A small image classifier, trained from scratch.
Data: trained on abstract colour fields from 500 small random pattern networks, 101725 training examples, 9.1 epochs.
Rows from block 8 of a small image classifier, named by matrix and row number. Rows with one number belong to one channel. Each number is 50 + 10 x the weight over its row's rms, rounded and kept within 0 to 99. All counts start at 0.
After each channel's rows are labels from the 100 images, of 14976, where the channel reaches its highest value: "top examples" is what is common among them. Only what is clearly more common there than usual is listed. The data: abstract colour fields from 500 small random pattern networks. In brackets: how many of the 100, against the usual share in percent.
# convs0: first 3x3 conv (model.blocks.8.convs.0.weight, 256x256x3x3, each kernel summed), inputs 0-127
# convs1: second 3x3 conv (model.blocks.8.convs.1.weight, 256x256x3x3, transposed, each kernel summed), outputs 0-127

convs0.249:39 53 45 69 48 44 41 43 53 64 80 75 44 40 49 67 46 48 52 47 50 41 47 52 48 41 59 48 45 53 57 37 36 48 45 41 45 54 52 56 64 44 54 52 47 65 47 38 47 50 58 52 34 77 48 43 43 69 50 34 44 58 26 55 69 43 47 57 18 48 57 39 43 40 55 50 49 57 63 56 51 43 54 42 72 59 60 64 48 46 59 53 60 42 33 68 42 45 53 38 48 47 52 67 36 34 47 44 44 37 38 59 50 48 43 43 49 55 57 63 52 92 38 64 50 46 43 41
convs1.249:45 43 44 56 51 58 56 61 63 35 62 49 53 47 49 43 56 65 38 47 40 51 50 50 35 52 28 52 47 63 55 63 51 21 45 42 53 49 48 45 59 53 65 35 49 47 41 49 59 49 49 52 60 58 52 52 46 39 58 41 50 42 42 54 42 18 55 41 51 37 52 49 50 38 61 59 47 50 50 42 38 43 44 50 65 39 53 44 41 44 45 48 51 49 69 60 48 39 62 41 61 44 36 33 51 64 55 44 57 35 49 39 39 14 49 54 54 46 60 30 59 60 52 39 64 47 46 53
top examples: dark (31 vs 7.2)

convs0.187:38 51 47 61 34 56 52 47 35 36 42 42 57 58 44 53 59 45 46 36 46 41 38 52 62 35 64 45 40 46 45 57 55 53 38 46 36 45 54 65 64 45 59 35 44 40 40 36 39 40 46 26 65 42 36 37 38 67 43 49 55 66 46 23 54 45 60 44 45 51 37 41 50 53 50 72 59 64 46 59 34 42 28 52 55 44 62 56 55 39 46 50 62 43 65 63 46 64 64 22 47 42 59 42 57 38 73 69 61 44 47 37 50 42 46 44 42 42 56 51 54 45 41 57 50 62 72 49
convs1.187:68 46 41 47 47 45 46 58 62 56 53 55 47 45 37 62 31 55 33 58 52 31 61 46 35 57 36 67 49 47 36 60 35 32 42 58 54 52 48 46 66 51 52 61 61 55 67 64 45 60 60 57 43 40 38 61 50 51 41 45 51 49 41 55 55 48 59 56 55 50 56 57 43 69 40 37 61 40 54 54 42 47 35 52 63 38 65 33 61 50 49 52 69 57 58 53 47 61 55 39 53 35 47 69 55 67 67 56 40 45 65 38 50 35 41 50 37 64 54 41 60 54 60 66 70 57 36 46
top examples: smooth (27 vs 10.9)

convs0.208:46 42 75 60 51 46 58 50 46 44 57 51 64 50 49 57 52 34 51 42 72 59 49 39 47 43 54 41 68 23 56 51 46 43 43 37 47 50 49 51 45 21 64 50 49 45 34 36 51 43 44 61 53 55 41 66 39 69 42 57 51 36 51 41 56 45 52 42 48 36 65 50 62 56 51 62 63 39 55 27 48 63 46 60 52 55 47 49 41 49 54 46 53 43 51 65 34 48 37 55 41 44 64 55 46 35 48 39 42 54 50 57 42 40 43 36 44 43 42 41 54 41 46 73 40 36 50 59
convs1.208:44 39 54 52 55 54 54 64 47 59 57 36 62 70 48 62 63 45 45 51 40 39 40 52 35 58 27 41 70 53 53 48 49 45 46 50 67 57 43 51 38 50 57 42 57 24 45 57 44 47 50 51 52 43 56 49 70 41 49 51 66 58 57 56 49 46 35 52 52 62 56 58 40 72 47 29 37 60 40 63 45 66 51 39 68 53 35 33 35 42 59 51 59 57 36 64 44 64 54 65 44 36 70 40 39 48 53 48 32 61 44 75 42 45 58 47 46 61 48 41 73 48 65 31 47 42 59 51
top examples: bright (25 vs 7)

convs0.178:57 54 44 30 46 57 50 45 43 55 61 46 50 51 54 36 60 42 45 63 44 49 58 38 63 51 59 45 49 31 52 47 51 48 37 74 45 22 43 49 66 50 42 42 51 42 58 53 38 51 37 33 55 68 54 70 52 51 55 44 47 65 43 44 44 60 39 42 41 54 48 63 62 52 47 60 61 37 42 50 47 44 76 60 43 46 51 52 48 55 55 32 48 46 57 49 30 57 54 58 44 29 04 41 38 51 45 43 48 70 46 48 44 62 72 53 45 38 43 46 53 49 52 61 37 66 44 50
convs1.178:55 39 58 42 57 32 51 57 53 50 34 55 54 46 56 48 64 52 59 58 60 39 46 54 44 38 57 60 50 41 45 56 48 54 40 60 51 38 44 48 38 27 54 44 48 41 46 53 37 53 44 77 26 49 37 43 47 52 44 53 52 57 49 57 53 54 55 38 46 38 54 47 55 49 44 52 39 32 58 41 45 50 57 46 45 52 64 59 44 59 61 48 66 61 62 59 55 53 40 48 58 37 47 62 68 59 51 55 34 34 58 67 53 49 68 48 55 51 37 59 65 43 61 57 66 71 57 37
top examples: mostly blue (31 vs 13.4)

convs0.237:37 46 47 73 50 36 45 48 54 33 73 47 35 53 45 66 38 36 50 41 50 71 51 27 45 42 48 60 60 52 46 51 52 46 48 54 41 56 49 28 51 50 51 47 52 69 52 51 42 41 51 49 74 56 52 45 54 47 59 37 45 44 36 35 49 44 51 54 46 38 85 41 53 30 53 42 52 35 60 54 58 51 73 54 29 49 47 51 37 40 49 45 44 55 35 55 33 41 55 21 41 41 48 55 60 66 48 57 58 17 45 67 48 53 39 48 60 58 64 48 57 48 66 72 48 46 39 45
convs1.237:49 40 59 56 47 51 83 58 48 55 54 69 53 47 41 53 41 63 48 66 51 61 65 41 65 60 38 50 45 57 45 56 51 46 54 65 60 56 40 47 45 38 56 20 54 37 32 55 41 36 64 55 52 55 39 42 59 45 40 42 53 43 55 43 35 42 48 49 50 54 50 48 54 52 43 40 44 61 52 60 56 43 51 62 44 45 58 24 54 36 60 50 52 52 47 58 46 51 56 28 56 48 43 48 44 58 51 54 43 46 50 64 41 42 41 54 54 41 50 38 60 35 54 52 47 52 57 29
top examples: mostly red (39 vs 11.2)

convs0.16:54 44 36 36 25 52 38 54 48 53 41 50 45 55 51 55 47 42 44 48 53 34 54 51 48 41 59 41 23 60 53 56 41 50 49 46 61 53 75 51 45 47 54 60 44 45 76 61 68 54 58 62 54 55 49 39 52 42 64 58 65 75 48 45 42 67 31 56 54 40 49 57 38 53 58 68 51 64 71 34 44 43 37 52 59 57 57 49 52 50 51 42 40 47 42 50 75 39 53 39 63 66 43 53 46 60 52 51 36 56 24 31 57 53 56 50 44 54 39 42 69 47 49 54 34 53 42 61
convs1.16:50 37 63 51 35 42 61 42 53 55 61 50 58 48 61 61 49 69 61 52 59 41 37 46 44 45 45 40 34 36 62 49 38 58 46 44 34 58 33 58 70 63 51 59 51 48 42 53 61 37 60 64 36 40 53 51 56 49 45 50 38 32 45 50 39 47 43 51 51 62 52 56 58 59 33 42 60 55 41 58 51 64 38 64 61 46 46 58 47 61 46 46 25 46 34 58 46 53 61 57 24 45 58 42 55 45 49 44 56 57 53 35 39 45 41 49 36 37 35 50 62 45 30 43 56 43 47 45
top examples: mostly blue (32 vs 13.4); bright (31 vs 7)

convs0.222:47 34 37 44 40 50 56 51 53 57 32 51 42 52 49 43 55 44 55 47 48 43 37 45 45 37 37 54 43 45 62 33 61 47 51 59 40 53 47 54 56 70 67 43 49 67 69 48 65 41 29 47 39 63 19 41 38 40 45 63 36 50 50 73 54 57 45 67 51 39 49 37 56 43 42 35 37 44 45 36 69 33 44 47 33 50 35 61 50 51 52 53 67 42 62 60 56 60 48 48 41 37 56 45 57 49 60 38 47 55 44 52 56 57 44 41 62 41 54 56 37 60 43 70 63 41 45 57
convs1.222:57 45 63 38 40 39 46 36 48 34 66 45 39 52 60 39 52 48 56 56 43 49 62 46 61 58 44 55 60 46 51 32 79 53 48 76 59 54 32 48 50 75 53 42 53 56 32 48 53 51 38 67 50 61 52 49 33 46 61 62 54 60 44 64 44 58 60 63 69 57 49 52 53 36 36 47 55 44 54 38 63 49 47 56 44 42 40 48 49 49 62 45 52 53 45 75 53 44 56 52 57 61 65 44 44 33 53 62 48 60 53 52 42 59 44 44 48 44 17 57 58 61 43 43 34 57 47 55
top examples: mostly green (37 vs 12.9); mostly blue (31 vs 13.4); dark (27 vs 7.2)

convs0.200:53 49 40 69 54 46 43 59 46 59 39 61 38 53 70 37 25 72 51 47 47 14 56 59 44 56 53 45 56 50 54 56 39 51 44 48 48 56 40 56 45 40 58 41 54 57 70 38 29 41 33 47 49 34 51 40 54 47 34 47 42 55 43 50 50 56 38 49 57 60 25 36 41 50 48 30 34 46 60 44 49 49 39 55 64 51 32 31 56 46 58 53 57 45 40 49 57 52 53 34 55 55 43 56 54 48 65 55 57 34 56 50 51 45 54 54 59 29 65 54 50 44 47 49 51 60 35 39
convs1.200:39 42 63 66 40 55 56 52 47 41 43 43 50 43 62 52 56 43 49 64 64 42 39 50 60 56 32 66 59 66 44 55 36 72 57 49 55 47 56 48 58 57 36 53 44 55 56 39 35 42 58 48 53 50 58 42 51 61 48 39 54 51 42 66 41 52 37 36 59 41 35 71 45 46 60 56 42 46 58 43 63 45 39 67 32 69 43 57 49 59 53 63 51 43 38 52 61 49 43 39 62 39 52 45 30 54 50 54 61 37 48 33 57 50 52 38 48 43 57 56 42 46 62 48 32 76 57 61
top examples: mostly green (40 vs 12.9)

convs0.147:53 70 54 36 81 46 65 51 57 45 55 57 37 56 55 56 53 41 41 55 42 48 39 63 60 45 53 59 50 42 50 59 53 46 36 58 60 56 44 42 50 44 41 46 65 77 56 47 51 58 33 44 65 38 69 46 34 39 60 49 64 64 37 43 51 50 50 50 48 41 68 42 41 51 34 61 68 52 39 40 52 42 32 56 44 51 50 65 46 49 59 43 43 40 65 39 22 50 44 35 54 35 40 48 43 51 36 57 40 46 48 41 53 39 46 46 61 55 48 50 49 61 56 52 41 51 46 52
convs1.147:53 52 54 63 45 58 47 60 43 47 49 45 10 44 37 44 49 55 51 41 56 51 49 36 38 52 61 38 57 41 53 58 44 54 19 40 44 33 45 50 29 46 39 53 41 64 55 53 42 47 10 42 59 54 53 55 56 45 51 53 25 56 45 53 60 40 51 44 61 59 40 47 56 45 06 41 28 38 52 59 44 41 47 49 39 37 53 63 43 57 50 49 45 32 50 53 44 52 56 59 35 55 56 49 58 40 43 50 73 42 37 62 63 43 56 50 59 59 42 66 44 57 43 49 66 56 42 67
top examples: smooth (38 vs 10.9); mostly green (32 vs 12.9)

convs0.130:49 43 54 49 32 52 54 50 43 47 57 38 35 57 40 52 50 23 46 57 43 27 49 49 44 58 46 50 33 63 39 57 55 43 51 68 55 51 51 60 55 41 58 33 35 65 25 46 51 53 48 43 42 47 59 57 40 48 57 50 29 65 61 33 43 37 49 54 51 61 53 44 42 53 28 25 74 51 69 49 50 50 74 63 32 67 39 51 43 46 56 60 46 50 43 47 45 56 56 59 38 60 41 35 51 45 54 34 54 49 48 56 46 46 64 46 63 36 54 52 39 48 60 52 66 43 58 59
convs1.130:54 44 60 46 45 50 48 57 47 44 50 42 48 52 55 48 40 27 38 41 54 32 45 46 52 53 52 60 39 50 41 39 49 63 43 57 32 63 51 54 42 53 59 43 45 65 74 57 63 52 58 49 36 54 44 46 70 56 52 45 62 44 81 46 39 44 49 40 43 27 48 49 41 45 72 56 58 59 48 41 31 51 88 29 43 45 55 63 51 43 47 54 56 61 28 55 40 51 36 40 58 33 38 46 68 29 53 43 50 51 41 47 43 48 47 49 45 47 58 41 55 60 57 57 38 54 51 60
top examples: smooth (41 vs 10.9); bright (29 vs 7)

convs0.223:52 58 50 58 44 43 51 22 48 39 30 47 45 50 47 55 55 47 45 53 58 32 45 54 45 54 48 52 53 46 50 54 46 43 52 52 52 48 63 30 53 68 44 41 34 31 65 59 48 51 35 52 45 30 59 19 42 50 56 51 53 41 52 62 64 50 70 74 56 50 43 48 42 44 45 44 65 49 64 57 49 58 46 57 55 55 47 49 67 53 51 66 57 46 53 32 60 55 53 64 40 46 55 54 54 60 35 35 64 62 51 60 55 40 44 52 53 42 53 50 53 48 67 65 51 46 53 41
convs1.223:36 68 44 53 57 43 59 45 49 39 53 44 36 43 50 38 38 67 68 46 35 42 58 47 41 52 50 56 55 57 61 53 47 32 47 51 42 47 60 49 53 50 40 53 64 36 63 35 51 37 55 52 63 40 29 71 53 42 48 63 61 57 53 59 44 44 48 55 48 32 68 46 35 45 69 49 54 38 59 63 54 40 42 55 43 51 51 45 43 56 44 48 36 46 50 63 56 49 50 59 53 34 57 40 27 36 42 38 43 79 35 58 62 59 43 60 34 44 59 67 47 59 35 57 34 44 48 52
top examples: mostly blue (33 vs 13.4)

convs0.12:50 14 60 54 53 43 47 56 40 41 53 50 62 50 51 51 60 53 44 46 44 37 54 48 62 49 48 41 41 25 51 51 42 39 55 58 54 43 42 61 47 55 50 27 57 40 51 48 30 31 49 53 47 97 51 51 24 54 52 50 53 52 37 57 49 46 47 42 55 60 61 39 53 46 37 36 63 44 54 55 36 55 48 56 47 46 81 47 40 45 59 33 39 64 32 37 57 45 48 44 58 36 46 52 42 68 69 36 47 59 47 48 48 42 60 54 50 56 65 49 59 50 44 38 58 53 61 52
convs1.12:46 46 53 46 46 46 38 53 44 48 41 52 57 61 69 44 51 47 55 58 36 41 46 42 28 48 51 62 53 42 61 45 46 47 78 38 60 34 75 58 62 42 70 69 38 43 38 21 40 30 53 52 44 81 48 56 64 45 53 34 70 43 40 64 55 41 47 39 50 35 31 40 39 47 39 64 49 56 35 48 63 41 58 48 52 45 65 44 39 52 43 52 69 55 35 62 50 36 56 42 38 49 58 38 52 49 64 54 51 43 47 31 42 63 70 58 44 38 65 49 58 39 54 48 51 51 56 57
top examples: mostly blue (31 vs 13.4)

convs0.119:59 66 45 51 47 43 44 34 61 40 46 54 53 39 57 36 47 43 63 45 59 35 42 54 50 51 73 71 51 52 65 58 45 60 29 60 37 53 61 66 47 53 57 47 32 53 72 76 49 36 29 55 63 38 58 44 52 36 44 42 48 51 50 47 34 48 59 56 56 37 64 51 39 43 45 69 50 35 39 34 60 48 44 46 29 35 48 45 48 57 50 32 25 49 54 47 59 53 54 51 46 39 50 45 52 55 56 34 57 40 46 46 51 52 43 61 42 41 49 45 39 67 53 45 44 49 43 44
convs1.119:48 61 65 56 49 42 69 41 43 54 43 48 46 27 82 46 47 47 67 56 39 57 50 39 54 47 40 33 69 32 32 44 40 55 29 48 52 45 48 53 47 41 40 44 37 57 48 63 42 44 46 49 38 59 45 61 64 54 53 65 24 46 66 53 53 55 50 58 44 55 69 43 50 50 51 30 57 36 51 60 43 46 51 46 39 56 43 58 44 45 53 65 39 44 49 48 63 42 50 55 40 26 63 58 66 40 62 54 52 40 55 66 52 54 56 45 68 55 63 63 52 51 52 50 47 50 48 65
top examples: bright (34 vs 7)

convs0.239:53 48 51 41 58 50 50 42 51 45 37 48 70 45 37 37 63 60 47 58 44 54 64 40 45 43 56 46 42 51 38 76 62 42 53 59 57 46 54 52 43 43 40 52 58 51 38 46 38 27 66 63 56 83 69 56 37 24 37 44 40 44 60 58 53 47 42 36 47 57 77 49 46 42 42 52 55 57 55 40 68 56 25 52 47 59 62 43 50 52 28 55 60 55 39 38 39 66 24 27 33 54 42 46 55 50 63 52 40 55 53 49 48 59 53 36 47 70 71 40 55 42 54 56 58 49 53 39
convs1.239:49 65 51 52 71 49 38 76 45 54 51 61 50 62 52 46 49 59 43 65 69 45 37 47 59 49 44 53 53 55 45 70 61 31 50 45 65 36 40 68 55 43 34 67 52 39 38 52 36 39 43 56 57 62 22 48 50 59 49 55 61 41 56 68 52 44 37 40 44 46 42 29 52 49 46 58 57 49 32 53 61 34 28 54 52 47 61 68 45 73 65 49 61 39 68 56 39 65 48 50 43 63 37 59 48 44 62 41 60 44 39 49 41 52 58 49 39 47 79 50 64 32 65 58 66 61 53 43
top examples: mostly blue (48 vs 13.4)

convs0.115:46 56 47 54 36 53 74 37 57 68 45 72 52 50 47 34 48 49 36 55 64 64 61 47 45 51 45 49 38 49 63 44 46 42 47 40 48 41 56 58 46 54 39 61 43 39 51 45 37 45 36 46 35 58 42 45 64 40 49 34 50 55 59 46 36 27 47 51 54 56 44 49 33 49 60 64 42 68 34 58 48 66 58 48 39 68 64 59 49 51 39 43 53 47 63 43 61 57 49 52 40 47 72 57 40 41 61 59 56 29 55 53 58 50 54 44 40 45 51 52 66 66 50 44 47 62 31 40
convs1.115:38 64 64 50 41 62 34 65 51 44 60 66 58 42 37 33 43 57 69 56 32 79 62 47 49 48 51 44 45 52 30 31 62 38 55 47 42 45 44 38 63 56 51 28 49 49 43 59 61 50 49 64 39 52 47 50 45 51 55 60 54 44 53 59 49 25 58 44 55 45 48 56 67 46 41 30 52 51 60 58 51 52 44 57 49 60 59 31 62 48 43 57 47 28 54 49 50 39 50 69 61 48 65 46 42 40 37 61 41 47 66 54 53 44 50 31 54 56 58 64 51 69 52 49 62 58 45 54
top examples: mostly red (29 vs 11.2)

convs0.203:64 51 41 32 38 45 46 56 54 42 37 69 42 62 72 55 56 51 64 45 46 42 42 71 41 41 52 44 53 52 53 41 49 64 47 52 54 43 63 45 36 53 37 42 46 67 41 64 42 45 29 54 52 39 54 41 52 60 40 53 53 84 53 69 41 59 62 68 42 45 47 49 53 50 44 57 57 36 47 47 47 43 77 40 67 42 41 44 43 48 47 46 46 46 60 40 50 48 43 46 43 44 55 53 50 53 33 39 48 59 67 50 52 43 46 65 33 54 62 50 39 63 45 69 41 45 44 52
convs1.203:25 74 65 60 56 45 51 55 48 44 44 56 44 60 52 61 41 57 39 49 46 37 48 42 44 53 36 45 41 70 58 54 60 57 45 63 44 55 52 52 60 46 41 69 47 48 52 57 65 48 51 45 43 51 42 53 57 44 47 60 51 47 40 42 68 59 59 43 50 60 53 54 59 34 51 49 50 46 58 61 34 29 60 50 56 51 48 52 49 36 47 56 44 44 47 75 40 42 51 42 53 59 48 56 46 22 37 37 36 48 55 47 50 52 60 54 58 39 44 57 40 46 51 35 43 49 32 37
top examples: mostly blue (49 vs 13.4); dark (30 vs 7.2); smooth (27 vs 10.9)

convs0.214:42 45 45 52 59 45 58 51 45 61 69 45 55 50 47 42 43 41 58 42 40 50 50 49 56 43 46 56 47 53 44 41 67 54 47 45 46 47 49 30 50 69 49 35 49 56 54 56 49 45 60 47 29 57 52 58 61 46 41 47 49 36 58 39 59 34 46 55 65 35 55 52 60 23 38 53 37 52 37 66 53 73 58 57 48 60 45 38 49 44 50 45 41 44 46 46 46 48 52 55 52 44 32 50 45 47 61 52 49 41 55 52 61 53 55 48 38 37 51 49 44 64 53 53 54 55 54 62
convs1.214:57 53 66 69 61 58 52 51 51 32 44 34 56 55 43 45 43 57 38 42 58 49 39 47 45 50 48 45 50 62 44 38 42 49 59 36 56 44 30 75 44 39 45 47 48 55 45 55 56 49 62 47 52 43 45 40 43 36 60 64 58 57 58 58 64 49 43 42 21 66 71 13 53 27 61 60 47 43 46 43 53 55 48 53 26 53 40 64 58 42 49 60 43 48 64 42 37 46 36 52 53 53 44 46 74 50 43 67 48 40 57 44 48 59 57 56 52 59 54 60 33 53 40 54 63 36 31 45
top examples: mostly green (35 vs 12.9)

convs0.142:38 45 55 61 47 54 46 42 48 23 69 40 40 65 47 54 56 53 49 44 49 53 51 44 61 56 47 59 41 55 59 66 47 36 40 58 50 37 61 48 42 54 40 36 49 72 46 38 64 46 68 61 37 57 46 52 53 23 46 31 59 61 39 58 55 30 51 38 68 34 39 73 48 42 54 43 49 67 47 68 51 62 62 49 39 45 56 39 55 39 52 44 65 48 46 44 47 50 48 54 42 38 37 51 38 51 48 41 48 57 49 53 52 40 40 49 48 75 42 50 45 41 46 44 50 51 48 44
convs1.142:64 58 49 57 49 67 67 51 69 54 49 59 51 28 59 49 43 53 32 73 41 57 65 47 45 55 64 40 43 50 45 66 49 65 35 61 47 42 45 43 50 40 54 54 55 70 48 37 48 34 55 39 62 39 55 43 56 59 60 43 54 43 51 42 42 45 35 30 49 41 51 51 34 36 46 45 55 59 37 52 38 48 43 41 47 56 49 56 50 39 45 45 55 43 56 38 48 46 53 48 49 42 53 34 62 53 47 18 51 49 42 59 48 41 57 74 57 19 50 52 50 44 65 65 58 44 50 45
top examples: fine detail (40 vs 15.7); mostly green (30 vs 12.9)

convs0.43:49 44 45 55 57 45 52 41 39 45 62 53 44 42 52 38 56 39 41 53 57 53 55 58 49 58 48 52 40 50 55 51 58 48 53 57 38 45 51 35 40 43 65 41 41 42 61 55 53 46 57 51 28 73 35 52 53 56 51 44 41 49 51 66 51 48 53 37 44 43 61 75 63 54 63 41 54 48 38 60 47 43 58 43 33 49 54 61 55 41 74 46 54 56 54 56 48 56 66 55 34 28 65 45 43 43 45 56 59 39 55 61 60 46 46 44 39 58 41 59 64 62 55 65 58 47 48 35
convs1.43:53 43 67 59 52 58 43 43 40 55 50 46 42 52 55 40 46 58 57 57 40 42 48 61 60 71 51 51 48 55 42 48 72 58 61 76 65 46 41 70 55 61 41 63 57 48 43 49 39 46 52 28 35 43 56 41 61 19 49 53 55 42 46 38 49 50 45 33 56 59 38 36 48 41 43 46 62 56 48 38 49 44 41 45 36 38 54 47 48 46 52 53 49 37 61 54 51 47 44 59 50 40 46 63 53 61 39 58 34 42 54 69 66 56 42 62 64 54 63 40 48 62 42 51 59 45 47 42
top examples: fine detail (41 vs 15.7)

convs0.32:59 58 37 63 23 45 51 53 54 30 57 56 40 55 39 63 50 55 50 52 63 61 50 52 48 46 52 39 44 27 39 42 60 46 36 53 55 53 34 60 34 46 63 50 49 53 55 52 66 61 35 59 40 53 61 35 55 60 47 52 65 47 55 42 42 62 70 58 62 66 66 57 54 44 63 44 51 45 53 53 52 41 58 64 53 43 52 50 56 38 38 36 57 46 39 60 41 42 46 56 66 48 68 37 35 55 48 45 52 61 80 49 70 43 67 47 47 54 55 38 45 31 53 47 59 44 58 51
convs1.32:41 48 50 51 63 39 38 39 52 63 55 39 40 52 49 55 49 50 49 74 39 78 52 34 48 49 47 52 41 34 49 64 60 75 39 59 37 45 57 44 37 58 52 38 51 48 59 64 68 35 46 43 50 48 54 53 50 47 42 49 50 45 54 73 54 28 59 38 57 43 44 59 53 42 60 53 57 57 50 60 65 48 49 47 61 33 51 54 58 20 49 53 55 45 34 52 52 34 56 34 48 52 56 44 53 49 51 49 62 56 59 48 71 43 50 45 60 33 54 61 52 32 60 45 43 76 43 56
top examples: dark (29 vs 7.2)

convs0.82:62 56 55 52 57 41 51 53 47 40 58 71 61 47 38 48 42 21 58 60 28 44 48 53 61 42 35 55 57 47 43 46 60 60 44 55 59 51 49 30 35 44 62 62 47 46 34 51 40 54 39 44 51 61 44 63 46 65 53 48 66 27 48 46 48 45 61 35 48 38 58 62 39 60 61 62 44 44 67 40 59 29 51 54 55 40 50 72 55 54 53 63 51 50 60 62 39 54 50 62 47 41 67 46 50 46 51 28 45 69 39 61 58 60 47 20 45 63 48 43 44 45 49 57 61 47 46 53
convs1.82:42 53 52 58 54 54 49 29 55 55 47 31 50 48 65 56 31 69 55 53 64 28 51 58 61 50 33 58 44 55 52 50 47 54 58 50 47 37 58 57 56 54 38 53 46 54 54 48 43 53 34 45 38 53 56 45 46 40 55 47 47 41 67 54 47 57 57 43 65 58 41 50 53 64 32 66 55 46 48 62 56 39 53 59 44 60 57 53 53 64 52 42 17 58 50 59 53 63 36 47 50 35 55 65 43 63 36 40 47 45 37 54 68 49 52 58 54 63 52 54 42 45 49 36 54 51 46 58
top examples: dark (40 vs 7.2)

convs0.220:54 59 51 44 54 52 43 56 49 71 74 50 43 46 41 51 56 57 45 53 31 46 41 52 51 47 52 60 75 38 42 57 37 44 45 43 58 28 26 46 63 49 48 50 56 27 41 65 61 08 67 51 49 50 56 67 59 56 40 39 49 67 32 46 44 62 35 49 34 68 48 37 48 65 55 67 48 46 48 48 57 46 43 47 43 63 76 38 48 48 49 64 42 53 43 52 42 65 61 70 54 45 48 57 51 41 61 46 48 58 63 51 44 36 44 49 69 53 60 47 50 49 35 43 53 53 44 49
convs1.220:36 57 62 46 35 48 57 44 34 61 47 52 49 47 55 62 50 54 47 43 53 27 70 54 51 41 44 44 51 36 49 44 57 47 60 65 39 54 59 44 67 55 37 46 44 57 44 31 56 54 46 38 61 56 70 35 36 61 50 56 55 38 41 60 32 34 51 53 51 37 47 74 51 71 51 54 44 58 49 57 51 64 38 50 51 35 50 59 56 44 51 44 48 39 37 42 53 42 53 48 50 32 39 49 41 63 51 53 48 42 60 43 56 47 36 71 40 59 64 37 29 37 55 50 70 37 46 38
top examples: mostly blue (41 vs 13.4)

convs0.183:29 51 52 52 61 53 44 52 53 58 46 36 63 46 37 63 56 38 47 42 46 58 41 71 57 48 50 49 71 53 45 47 45 60 59 43 48 57 45 48 43 55 39 46 42 56 40 45 37 51 44 55 47 43 45 48 54 29 43 46 53 28 45 50 51 49 67 25 40 41 47 49 50 53 54 48 43 49 48 66 50 56 52 54 37 48 45 46 50 53 35 69 39 42 63 72 30 56 48 36 64 62 69 47 47 46 41 49 51 40 62 47 41 18 37 29 45 53 57 51 56 70 52 61 52 44 63 31
convs1.183:62 39 50 44 45 47 58 51 37 47 56 33 51 56 58 75 43 48 63 30 54 49 34 51 46 53 58 45 54 58 41 45 40 48 40 55 59 32 60 46 47 57 36 46 53 59 51 74 55 52 47 56 41 37 68 60 38 53 53 57 40 52 46 43 39 46 35 47 54 51 50 64 59 52 34 42 49 49 54 35 48 51 41 46 56 52 53 58 60 73 47 40 49 50 22 62 40 57 53 50 47 53 68 35 37 60 54 52 63 60 64 51 55 34 54 48 48 42 53 26 71 61 54 37 55 52 64 43
top examples: mostly red (39 vs 11.2)

convs0.29:59 52 44 28 57 42 50 47 43 31 39 47 61 53 51 59 47 45 45 44 53 49 46 49 49 49 48 39 72 42 49 42 23 64 39 37 46 31 36 44 43 37 52 55 58 42 34 36 59 57 51 36 58 46 41 42 61 53 35 59 43 45 60 49 50 54 48 58 41 40 46 47 48 29 58 45 42 39 35 63 42 25 28 63 51 46 43 32 46 42 55 56 44 65 42 63 50 58 47 54 36 60 65 49 38 43 50 53 53 51 65 49 49 40 39 60 51 43 56 45 43 24 37 63 66 57 60 68
convs1.29:46 63 45 59 53 62 44 53 71 59 54 50 61 42 19 37 48 40 30 57 43 54 49 50 40 39 61 51 59 45 43 45 58 55 43 54 43 60 51 50 56 56 40 42 38 54 53 57 48 36 39 53 61 47 62 63 44 52 51 53 77 37 61 54 48 57 55 46 62 33 60 58 55 67 35 57 53 51 59 49 53 33 33 48 50 33 50 35 59 50 61 56 51 49 41 67 67 52 31 34 60 58 41 52 58 50 31 54 49 57 61 45 62 53 48 53 42 45 47 45 43 43 47 61 51 41 54 48
top examples: mostly green (36 vs 12.9); mostly blue (36 vs 13.4)